config.toml
train_examples = 203450
inner_norm = false
moe = "top_k"
expert_mlp_ratio = 1
patch_size = [6, 6]
projector_hidden_layers = 2
target_momentum = 0.996
eps = 1e-08
grad_clip = 3.0
weight_decay = 0.07
Rows from block 9 of a small self-supervised image encoder, named by matrix and row number. Rows with one number within an expert belong to one neuron, the router's apart. Each number is 50 + 10 x the weight over its row's rms, rounded and kept within 0 to 99. All counts start at 0.
Before each expert's rows are labels from the 100 images, of 14976, where the router gives the expert most weight on average: "responds to" is what is common among them; "colour at peak" is the nearest of a few named colours to the mean colour under the peak. Only what is clearly more common there than usual is listed. The data: abstract colour fields from 500 small random pattern networks.
# router: router (model.blocks.9.mlp.router.weight, 16x160, trained with AdamW), inputs 0-79
# gate: expert gate (model.blocks.9.mlp.gate, 16x160x160), inputs 0-79
# up: expert up (model.blocks.9.mlp.up, 16x160x160), inputs 0-79
# down: expert down (model.blocks.9.mlp.down, 16x160x160, transposed), outputs 0-79

# expert 5
responds to: mostly green; smooth; dark
colour at peak: green
router.5:36 32 31 62 50 52 49 44 46 28 37 62 51 67 38 57 49 44 45 35 54 65 53 50 32 56 59 65 57 42 42 44 36 46 62 56 59 40 39 41 62 44 57 46 44 60 50 44 44 71 47 33 40 54 55 42 60 35 41 42 53 47 56 61 71 66 41 46 41 39 45 77 51 70 50 71 58 39 47 48
gate.0:68 50 57 64 82 46 52 59 58 59 39 55 35 51 58 63 47 58 50 53 39 39 43 49 46 69 51 57 28 42 51 62 68 55 40 53 57 59 56 54 41 45 54 46 33 39 57 48 58 58 73 48 27 43 42 61 57 61 66 38 63 52 37 57 40 49 71 35 40 61 72 40 58 45 50 38 38 35 30 48
up.0:64 48 72 58 75 30 51 45 49 44 34 45 45 69 49 38 37 56 43 58 58 42 58 60 70 56 27 54 45 27 42 63 46 42 43 41 42 50 52 46 46 60 46 58 40 37 55 60 54 45 75 48 37 57 40 44 45 55 48 27 47 59 49 61 58 45 56 50 34 58 68 55 49 23 46 67 37 47 29 55
down.0:57 44 53 52 66 62 59 74 55 31 54 26 62 34 40 34 53 41 42 42 45 55 66 58 45 49 80 39 62 31 37 35 54 43 54 46 38 45 61 54 56 50 44 47 39 54 43 64 53 36 29 55 51 48 54 42 62 32 53 34 62 50 59 45 50 39 47 51 46 57 59 58 53 44 63 35 60 63 48 46
gate.1:55 62 58 27 43 37 44 39 38 36 49 48 55 48 47 35 61 41 68 38 38 51 45 53 54 38 58 68 56 53 41 52 39 43 75 45 41 55 35 33 43 51 40 44 29 50 47 42 57 55 31 56 54 58 60 46 50 51 59 69 30 62 49 42 46 59 52 65 68 42 58 46 39 53 57 57 67 38 50 62
up.1:49 33 37 68 59 62 59 50 62 54 48 52 58 47 51 49 48 57 46 57 56 41 34 45 39 58 37 52 53 63 50 63 70 50 43 52 56 64 45 52 41 14 40 45 66 41 56 45 55 47 58 37 52 59 39 57 36 53 50 25 53 38 48 56 44 38 60 57 41 46 38 55 45 50 43 39 48 60 50 50
down.1:51 40 67 46 47 53 53 55 42 42 47 46 41 65 79 43 18 63 53 57 55 47 56 57 55 61 33 63 52 43 40 73 53 61 41 53 59 48 52 43 44 56 62 47 56 30 55 54 42 51 41 57 47 41 46 55 60 37 31 40 44 52 65 50 58 51 61 56 56 40 50 59 56 45 43 57 48 40 52 65

# expert 7
responds to: mostly red
colour at peak: purple
router.7:60 39 37 46 48 44 44 43 49 57 43 47 61 69 25 42 37 60 73 48 49 55 36 58 52 44 35 35 54 38 38 61 43 67 38 46 39 45 39 58 43 57 43 50 42 38 67 31 45 50 42 52 68 47 55 49 51 38 55 40 51 42 64 46 36 60 28 43 51 55 47 48 37 54 41 38 45 55 58 51
gate.0:60 55 52 42 58 45 57 43 55 63 52 38 26 40 52 55 39 45 48 62 44 29 56 51 46 53 54 70 54 41 46 41 52 35 50 61 44 49 38 45 56 45 51 42 47 60 55 58 58 53 61 46 46 48 43 53 62 48 61 51 38 60 44 51 41 41 53 34 49 44 61 52 37 55 57 46 61 38 50 57
up.0:69 55 46 42 55 46 41 52 46 61 47 54 40 44 59 22 49 57 33 60 48 39 51 52 52 58 44 60 59 33 53 43 40 46 44 50 42 53 17 45 49 67 48 49 46 47 65 57 55 37 55 56 43 57 43 46 43 44 44 60 40 59 51 53 53 38 40 30 46 47 55 53 43 47 45 49 50 43 57 66
down.0:53 43 55 49 54 53 65 38 46 49 41 45 56 61 43 45 47 50 45 52 65 59 40 42 59 46 36 65 61 63 48 60 46 42 48 52 55 65 54 41 56 77 60 64 56 45 51 65 37 47 63 43 53 49 44 46 41 57 42 45 41 32 47 38 59 50 57 54 59 50 40 41 46 44 68 60 39 45 27 39
gate.1:62 54 51 40 41 52 59 31 49 50 44 41 40 53 40 45 35 53 56 50 32 49 41 52 63 50 48 71 46 51 46 54 52 42 69 49 46 49 60 53 59 48 35 51 47 42 60 58 46 78 57 59 61 36 57 43 70 44 48 56 50 55 45 53 50 49 47 63 53 45 52 28 42 59 52 66 53 37 46 60
up.1:53 66 54 43 57 55 62 37 59 42 36 45 29 49 44 51 45 59 60 52 32 60 47 50 55 59 44 63 44 42 40 41 65 35 68 52 40 47 61 50 56 49 45 51 32 40 54 48 36 57 53 60 59 30 65 42 69 28 48 51 56 59 60 61 38 58 50 45 62 45 46 39 53 59 42 57 46 43 53 67
down.1:51 20 51 45 60 55 44 42 28 38 61 45 60 48 39 52 35 61 39 49 57 58 49 47 49 52 48 57 62 54 71 56 49 61 62 48 47 64 55 47 53 39 64 57 50 44 57 55 52 62 57 49 43 61 40 44 49 33 41 55 58 44 43 28 62 66 43 48 49 46 53 40 22 53 34 46 55 82 40 36

# expert 6
responds to: mostly green
colour at peak: green
router.6:57 49 49 38 56 58 62 42 44 57 58 47 39 61 55 49 45 30 58 53 43 36 47 52 47 43 60 45 52 33 61 46 43 72 61 33 56 40 59 65 60 61 41 33 36 36 44 57 31 61 57 53 41 52 35 41 34 38 45 52 52 45 34 47 46 44 62 41 47 28 38 56 39 58 64 56 45 50 52 63
gate.0:48 73 33 36 19 42 46 48 46 35 38 72 48 53 43 44 59 35 74 43 47 48 67 37 64 42 49 55 44 34 27 47 51 44 69 59 47 49 51 48 63 57 49 48 33 41 52 47 30 61 48 59 45 53 57 31 43 50 46 57 55 58 69 75 56 69 39 40 49 64 52 37 64 49 42 63 55 62 58 43
up.0:61 39 51 51 47 56 74 55 35 62 60 43 45 30 52 45 42 50 40 51 49 46 50 52 45 49 43 39 46 51 72 48 52 54 37 68 62 59 42 53 44 43 49 53 67 63 69 29 47 38 34 57 41 54 30 52 63 44 56 49 45 57 50 21 45 47 58 53 56 38 36 65 43 67 65 23 24 49 51 56
down.0:43 69 32 53 38 55 47 55 43 44 42 46 53 50 64 51 77 60 32 49 60 54 45 74 64 43 65 49 57 57 58 62 48 50 42 63 48 47 70 57 58 53 51 49 40 44 36 62 60 42 24 55 54 55 44 37 52 43 51 69 46 46 41 58 57 56 48 54 62 52 41 29 65 59 53 38 51 56 49 47
gate.1:50 41 38 37 59 35 33 47 45 59 55 36 50 60 47 47 50 43 50 51 45 47 53 56 49 65 71 56 53 55 61 62 41 53 44 37 64 43 48 52 48 21 42 39 61 57 57 54 64 63 60 29 53 51 41 63 54 57 58 55 50 42 42 38 39 59 49 58 49 58 63 36 46 52 55 59 75 47 57 64
up.1:60 40 50 40 37 45 49 35 44 43 35 51 69 43 54 46 57 51 45 54 42 41 43 37 40 49 65 48 57 56 66 52 47 54 48 32 50 38 51 65 54 33 26 66 51 34 48 62 50 45 51 75 57 55 50 53 33 59 35 71 63 55 49 44 54 38 53 50 35 63 51 46 59 44 42 64 70 46 52 55
down.1:54 41 52 52 64 44 40 46 67 51 39 42 43 69 55 47 45 55 39 41 32 57 41 40 36 45 45 34 56 70 54 54 37 60 42 35 34 44 40 65 56 45 43 45 49 57 64 42 46 53 46 54 50 75 56 33 45 30 51 55 59 65 54 45 47 49 42 52 52 56 42 51 36 33 71 65 47 59 51 47

# expert 9
responds to: smooth; mostly green; bright
colour at peak: green; cyan
router.9:40 45 52 55 67 62 56 41 41 59 53 54 59 61 33 56 32 53 45 51 58 57 27 54 46 51 62 58 65 44 56 36 44 46 59 27 29 44 47 36 52 57 54 41 47 48 48 49 43 43 48 65 46 39 55 49 53 40 49 35 48 56 46 54 51 64 33 51 51 34 42 59 57 62 43 57 57 52 54 43
gate.0:58 65 52 45 58 48 52 39 47 57 61 68 43 49 46 37 61 47 49 72 37 48 67 56 54 42 61 44 58 40 48 33 62 32 56 45 55 52 35 37 42 38 52 55 47 57 43 58 58 48 46 43 52 55 38 50 55 63 45 43 34 55 47 59 50 53 52 50 53 50 49 42 32 50 42 53 66 52 48 38
up.0:43 57 51 49 63 43 49 38 71 61 59 52 56 34 35 49 56 58 36 53 35 61 50 44 29 67 55 62 53 50 32 40 61 28 62 35 42 56 31 52 39 37 54 49 62 56 55 75 53 52 46 52 55 46 44 46 35 63 53 45 56 56 62 50 53 56 36 41 60 63 52 47 41 55 46 35 49 41 53 43
down.0:52 47 45 45 61 70 44 53 59 44 51 60 47 53 65 64 58 49 40 34 44 61 60 56 36 53 69 55 45 58 44 47 57 61 43 47 38 34 37 47 54 43 30 43 46 52 57 56 52 57 28 66 43 65 52 45 70 43 47 61 51 43 48 54 71 64 28 48 50 44 48 42 67 63 56 39 66 61 56 58
gate.1:46 53 43 33 65 51 49 28 66 53 50 30 50 52 52 60 38 47 46 50 40 50 26 49 55 40 65 58 48 62 50 44 67 64 52 43 40 58 63 42 45 47 54 44 47 38 44 59 46 62 43 37 53 49 57 42 69 54 35 54 55 63 63 31 66 36 62 61 61 68 50 38 35 64 35 56 45 34 37 37
up.1:45 65 48 29 67 49 45 29 68 55 51 35 67 48 57 51 42 47 46 39 39 57 33 49 42 33 60 73 49 61 37 47 58 63 53 41 34 42 76 43 55 43 48 43 44 47 46 58 38 49 37 45 53 45 61 50 59 46 43 67 58 62 46 49 70 43 43 54 66 69 48 46 53 61 27 56 57 46 45 56
down.1:41 60 46 58 51 57 54 65 58 54 69 51 50 41 46 51 55 36 55 57 37 56 37 45 55 72 50 48 46 72 38 45 53 52 54 60 56 54 53 39 61 49 34 60 51 61 50 46 44 52 51 59 73 67 55 57 51 64 53 41 56 46 42 36 35 56 65 66 54 45 31 58 39 40 46 55 41 42 56 55

# expert 13
responds to: mostly blue; smooth
colour at peak: cyan; blue
router.13:36 48 37 32 52 52 69 50 45 43 38 57 64 63 31 43 47 52 58 40 56 49 44 56 46 52 31 30 37 50 47 58 48 34 45 55 50 38 57 48 42 54 34 52 53 61 49 48 52 56 48 56 66 60 50 44 50 28 55 49 52 47 57 42 50 48 28 40 47 45 47 57 46 60 48 52 61 62 50 44
gate.0:60 40 45 52 38 49 67 55 45 32 42 55 66 47 53 53 60 49 70 47 41 36 27 51 55 26 61 51 56 41 37 45 68 57 42 60 47 56 55 54 38 47 26 51 35 52 55 46 39 36 35 62 54 62 77 46 47 68 46 52 65 50 44 56 58 58 69 60 47 38 53 51 71 60 65 32 57 56 67 50
up.0:48 45 46 43 35 66 54 54 48 45 30 60 68 44 48 30 77 32 66 58 47 48 42 62 55 43 65 55 60 48 36 49 48 45 47 56 48 43 44 44 47 63 42 37 37 51 45 45 36 38 25 68 62 47 63 38 45 65 49 56 62 60 50 61 64 41 49 43 42 32 47 34 68 71 67 33 52 55 64 61
down.0:59 63 41 62 39 54 32 53 56 54 64 74 53 56 46 55 54 33 67 42 40 55 39 37 45 62 70 54 65 50 48 48 57 48 60 38 43 65 42 65 43 48 56 54 62 50 62 37 60 44 34 59 63 35 44 43 50 42 49 37 52 64 56 67 30 50 47 50 41 55 44 32 46 41 36 68 63 51 53 46
gate.1:75 48 44 49 57 41 52 43 39 56 51 47 38 50 35 52 43 30 56 72 45 52 48 55 35 67 53 61 46 48 44 45 56 48 47 45 43 67 50 27 49 44 66 47 48 57 62 38 50 52 69 43 32 53 32 67 44 63 59 37 41 54 45 47 40 34 52 30 37 61 52 61 48 49 41 47 55 37 42 57
up.1:53 48 48 29 53 28 49 46 47 55 49 45 35 54 39 49 36 35 47 59 42 42 51 57 51 46 44 59 67 38 46 45 52 48 63 54 49 47 33 49 49 60 56 46 57 51 60 57 48 56 58 48 27 70 44 42 46 51 53 36 52 63 58 43 53 48 35 42 56 57 51 54 17 50 51 47 51 38 37 59
down.1:54 70 36 58 42 34 52 42 49 35 68 45 54 66 50 57 51 40 67 44 70 64 55 35 52 54 54 54 63 59 57 57 43 47 42 44 52 41 50 44 34 45 52 65 50 40 31 42 50 60 46 42 63 41 32 67 68 65 60 46 39 32 50 66 50 48 44 44 35 55 41 42 66 55 47 52 46 50 52 63

# expert 14
responds to: mostly green; smooth
colour at peak: yellow
router.14:55 46 39 50 55 51 63 52 32 45 44 41 33 59 39 62 33 49 64 47 55 47 37 65 53 55 43 55 48 41 40 64 46 54 64 44 29 61 50 55 49 53 44 52 49 56 50 37 46 62 42 51 65 50 51 46 53 42 52 35 49 55 47 72 54 56 38 32 35 39 44 70 45 62 46 43 49 51 37 32
gate.0:68 55 53 49 64 60 68 56 46 44 40 58 49 49 51 53 48 32 53 54 66 32 67 56 58 57 46 43 44 49 43 42 41 50 41 45 65 47 34 48 63 54 62 32 35 57 37 57 40 53 47 40 47 55 53 41 49 49 59 34 46 70 56 46 64 52 49 39 25 52 58 61 53 57 58 36 41 27 48 41
up.0:56 51 48 46 64 44 50 56 51 45 51 60 47 51 35 48 41 45 53 61 58 42 51 50 48 56 35 44 52 47 42 41 41 47 54 34 58 53 40 60 43 57 52 45 50 53 45 66 56 62 47 38 51 60 60 44 41 57 46 36 38 58 58 49 74 27 38 47 28 64 51 64 40 49 35 47 42 42 36 40
down.0:35 44 76 41 53 50 50 54 55 51 46 39 53 57 60 33 36 51 36 47 56 43 42 57 46 46 42 53 63 73 49 49 57 48 42 54 35 57 54 68 62 35 52 58 41 38 43 51 52 69 47 48 51 59 40 51 49 35 54 48 53 50 51 44 43 63 60 71 52 49 40 49 57 54 45 68 37 45 57 40
gate.1:44 46 42 54 55 56 39 53 65 65 35 68 62 50 51 57 64 50 43 58 39 55 54 46 42 69 58 44 36 62 56 57 57 40 62 58 34 45 37 50 60 39 48 38 57 43 53 39 38 41 63 54 43 35 55 60 47 49 50 57 48 49 36 62 38 51 59 54 51 46 64 41 44 50 46 53 72 25 59 61
up.1:49 63 49 51 43 35 76 41 55 54 41 63 52 52 52 63 44 65 48 71 41 43 48 43 53 40 42 38 46 45 44 62 58 45 54 66 45 57 52 53 54 54 65 57 51 32 58 50 42 70 44 56 51 56 70 42 68 28 41 42 58 33 54 45 63 61 43 71 58 52 64 45 32 68 50 45 65 47 45 32
down.1:55 46 49 57 52 43 23 50 64 64 58 51 33 43 52 44 48 55 58 69 54 51 39 49 57 50 44 52 61 37 43 42 44 67 48 28 48 43 53 42 41 52 38 47 61 48 65 61 57 79 63 45 52 60 61 34 48 44 39 56 50 40 44 53 44 53 46 65 58 52 41 32 39 32 52 36 34 43 58 65

# expert 11
responds to: bright
colour at peak: cyan
router.11:58 56 57 38 45 59 58 45 34 48 43 60 59 42 40 30 37 46 56 54 41 53 38 60 32 58 37 33 60 50 52 69 40 57 70 40 40 61 38 64 44 38 49 74 45 50 73 46 27 66 55 37 53 55 52 62 59 34 38 57 58 45 44 52 48 53 34 39 56 32 54 45 51 62 36 61 42 57 56 31
gate.0:59 57 63 39 66 49 61 46 52 45 60 41 41 68 72 73 62 48 49 40 43 46 40 43 63 43 47 65 54 61 51 57 45 60 62 53 37 51 50 54 62 41 36 46 51 30 45 57 35 59 49 36 55 39 66 40 70 37 56 57 69 57 41 61 55 58 64 57 50 50 49 35 49 62 60 62 54 52 61 44
up.0:47 41 44 51 28 43 36 42 37 57 38 52 68 37 32 38 54 46 60 51 51 68 63 50 34 55 59 44 60 46 48 44 50 40 51 49 47 72 42 54 56 51 56 59 51 63 54 31 68 52 59 63 42 47 49 64 35 60 54 49 34 55 62 25 34 42 38 50 50 50 52 62 40 42 37 50 50 46 45 44
down.0:58 43 62 42 42 53 71 38 42 43 56 48 41 53 64 62 56 34 41 57 62 41 50 37 64 53 67 47 40 52 55 57 56 28 49 60 52 44 53 43 49 37 48 51 43 51 32 60 37 42 54 42 37 37 56 25 38 50 55 45 54 57 61 57 45 57 47 61 56 55 68 35 53 60 53 39 38 39 56 50
gate.1:49 45 58 56 37 37 43 31 46 42 48 52 62 58 64 39 63 63 42 49 60 58 49 46 43 48 49 48 66 68 48 56 40 59 39 58 31 48 54 49 43 48 37 50 47 44 40 56 42 61 49 53 52 52 43 66 52 50 45 78 45 44 27 58 56 55 64 47 56 35 72 37 51 20 51 71 72 60 60 53
up.1:41 48 63 43 44 37 43 36 53 49 62 36 59 62 46 54 39 60 30 25 58 53 36 45 43 45 59 47 66 58 61 35 50 58 42 51 48 45 46 65 66 51 31 53 63 42 52 57 49 55 47 61 58 53 56 68 46 47 44 82 52 46 31 50 54 53 46 48 69 40 50 39 39 38 46 78 65 58 61 65
down.1:36 56 42 50 45 39 48 31 40 41 40 75 37 47 42 59 45 67 47 35 43 52 70 52 46 42 51 40 41 49 51 30 66 59 76 48 43 80 39 58 57 57 52 61 51 56 61 48 50 44 39 51 34 38 48 59 44 51 42 54 39 44 49 43 45 47 48 42 24 74 64 47 65 69 52 52 57 48 59 51

# expert 12
responds to: smooth; mostly red
colour at peak: purple
router.12:29 39 48 42 50 58 54 41 40 64 43 41 50 53 40 48 48 53 69 46 43 39 52 64 61 54 29 45 56 50 33 50 54 57 45 49 33 57 51 42 52 51 60 41 42 46 58 41 44 55 54 38 54 48 64 55 37 31 36 36 47 65 37 58 51 51 55 32 40 26 40 45 42 49 60 66 38 61 54 65
gate.0:65 48 51 51 39 57 61 45 43 54 65 42 37 49 58 54 60 39 48 49 45 45 49 42 57 42 48 47 49 51 36 71 42 56 52 60 68 63 55 39 49 40 31 45 51 41 44 44 41 72 54 55 56 33 42 46 57 56 59 71 69 62 50 56 28 59 73 37 46 32 52 45 65 52 71 41 52 42 59 46
up.0:49 40 65 34 51 48 48 39 47 52 43 54 69 48 48 41 46 57 42 48 48 40 47 73 47 51 51 55 68 51 52 33 47 47 48 49 39 59 39 42 59 60 55 65 60 47 58 61 59 52 52 56 44 78 57 54 44 51 38 47 33 58 48 48 56 54 26 44 35 59 55 44 25 47 36 53 53 61 51 34
down.0:46 51 34 50 54 48 50 47 36 28 35 62 45 37 63 49 65 61 69 46 58 52 45 47 57 38 36 55 51 42 34 72 40 43 66 41 51 71 41 49 30 45 63 44 48 36 64 26 62 48 41 63 29 49 62 60 36 51 62 65 64 64 57 45 43 59 52 50 46 55 57 45 42 64 48 38 70 48 63 59
gate.1:46 56 39 45 49 42 44 46 58 64 67 38 50 46 43 52 57 39 40 60 28 63 46 38 61 25 51 41 36 46 54 34 50 56 62 62 48 40 56 44 57 58 56 59 41 47 61 58 48 58 47 64 39 47 54 57 66 56 51 55 59 42 48 53 43 44 49 60 68 59 38 31 58 35 55 36 45 63 56 58
up.1:54 46 57 58 44 57 45 69 41 31 43 63 48 44 62 57 44 60 46 38 79 40 50 66 53 51 49 55 70 42 52 70 52 55 28 47 63 36 31 50 50 48 45 34 45 67 56 50 47 29 40 38 56 61 39 47 43 61 46 28 46 46 55 39 52 39 68 40 37 36 52 70 57 60 60 50 43 46 47 63
down.1:63 47 42 58 45 36 44 52 55 47 56 63 61 44 58 52 52 52 75 64 49 51 68 54 49 43 41 43 59 36 41 58 40 49 66 52 49 61 43 40 63 45 42 70 46 53 63 38 67 49 40 47 38 50 55 66 38 49 59 43 56 56 63 60 52 50 51 45 54 44 69 52 43 43 38 49 44 60 55 54

# expert 15
responds to: smooth; bright; mostly green
colour at peak: green
router.15:42 44 35 56 49 66 57 38 57 37 46 53 52 35 43 45 46 43 51 46 47 51 46 64 34 55 34 39 54 55 39 48 42 43 55 44 45 49 47 59 61 56 52 57 45 39 77 47 28 31 43 56 55 47 47 46 36 34 57 38 29 34 43 55 55 63 40 38 57 41 53 48 39 51 36 53 44 41 48 48
gate.0:44 46 47 53 63 56 37 55 57 58 59 50 50 58 48 68 46 39 51 45 53 67 43 28 47 56 60 42 39 52 43 72 54 59 45 52 54 57 56 64 44 59 39 65 51 58 45 46 56 42 57 57 58 32 42 58 58 55 59 60 50 49 57 41 57 59 63 46 50 34 51 40 60 63 54 43 69 41 64 51
up.0:52 57 48 60 42 54 46 46 57 63 63 57 35 58 48 63 68 43 65 36 50 54 48 53 62 63 46 73 49 50 53 48 51 63 50 60 48 34 45 58 47 51 62 49 45 58 55 54 39 39 58 59 59 46 46 62 58 61 65 48 54 38 57 63 46 64 47 46 67 49 54 31 58 58 70 46 45 59 50 60
down.0:45 62 58 42 47 55 31 65 40 63 45 71 42 53 77 53 56 59 56 63 52 42 34 61 35 38 49 66 58 43 51 59 38 51 54 44 60 52 47 41 50 55 51 49 52 33 31 36 59 65 46 60 66 44 38 58 60 42 36 60 70 60 44 54 49 62 49 49 68 51 50 45 48 55 44 36 43 38 59 55
gate.1:67 35 40 52 45 50 43 39 58 41 67 45 56 56 43 62 39 47 40 37 40 53 67 62 57 30 68 53 38 50 60 44 55 51 65 67 47 30 61 33 55 69 51 53 47 71 51 39 48 51 49 55 37 40 53 61 67 56 68 32 57 46 45 61 43 58 38 50 58 69 40 51 36 52 52 41 52 61 36 65
up.1:52 64 59 32 43 40 55 55 43 42 49 54 63 58 60 35 50 44 55 44 64 47 61 29 49 49 49 52 61 63 27 44 45 46 66 50 48 52 33 59 58 51 56 47 39 49 44 54 43 67 36 57 62 55 64 26 32 37 51 48 44 61 76 32 60 57 40 49 19 55 61 44 60 40 37 61 59 39 67 32
down.1:50 45 46 45 43 57 57 37 76 64 55 58 57 59 55 42 44 48 55 49 60 64 53 55 32 63 51 38 33 60 67 73 43 52 65 57 31 51 47 49 49 49 41 50 71 67 33 46 54 38 41 49 71 49 49 40 70 47 61 42 59 49 59 51 54 58 52 47 32 45 62 32 35 49 69 47 53 46 41 51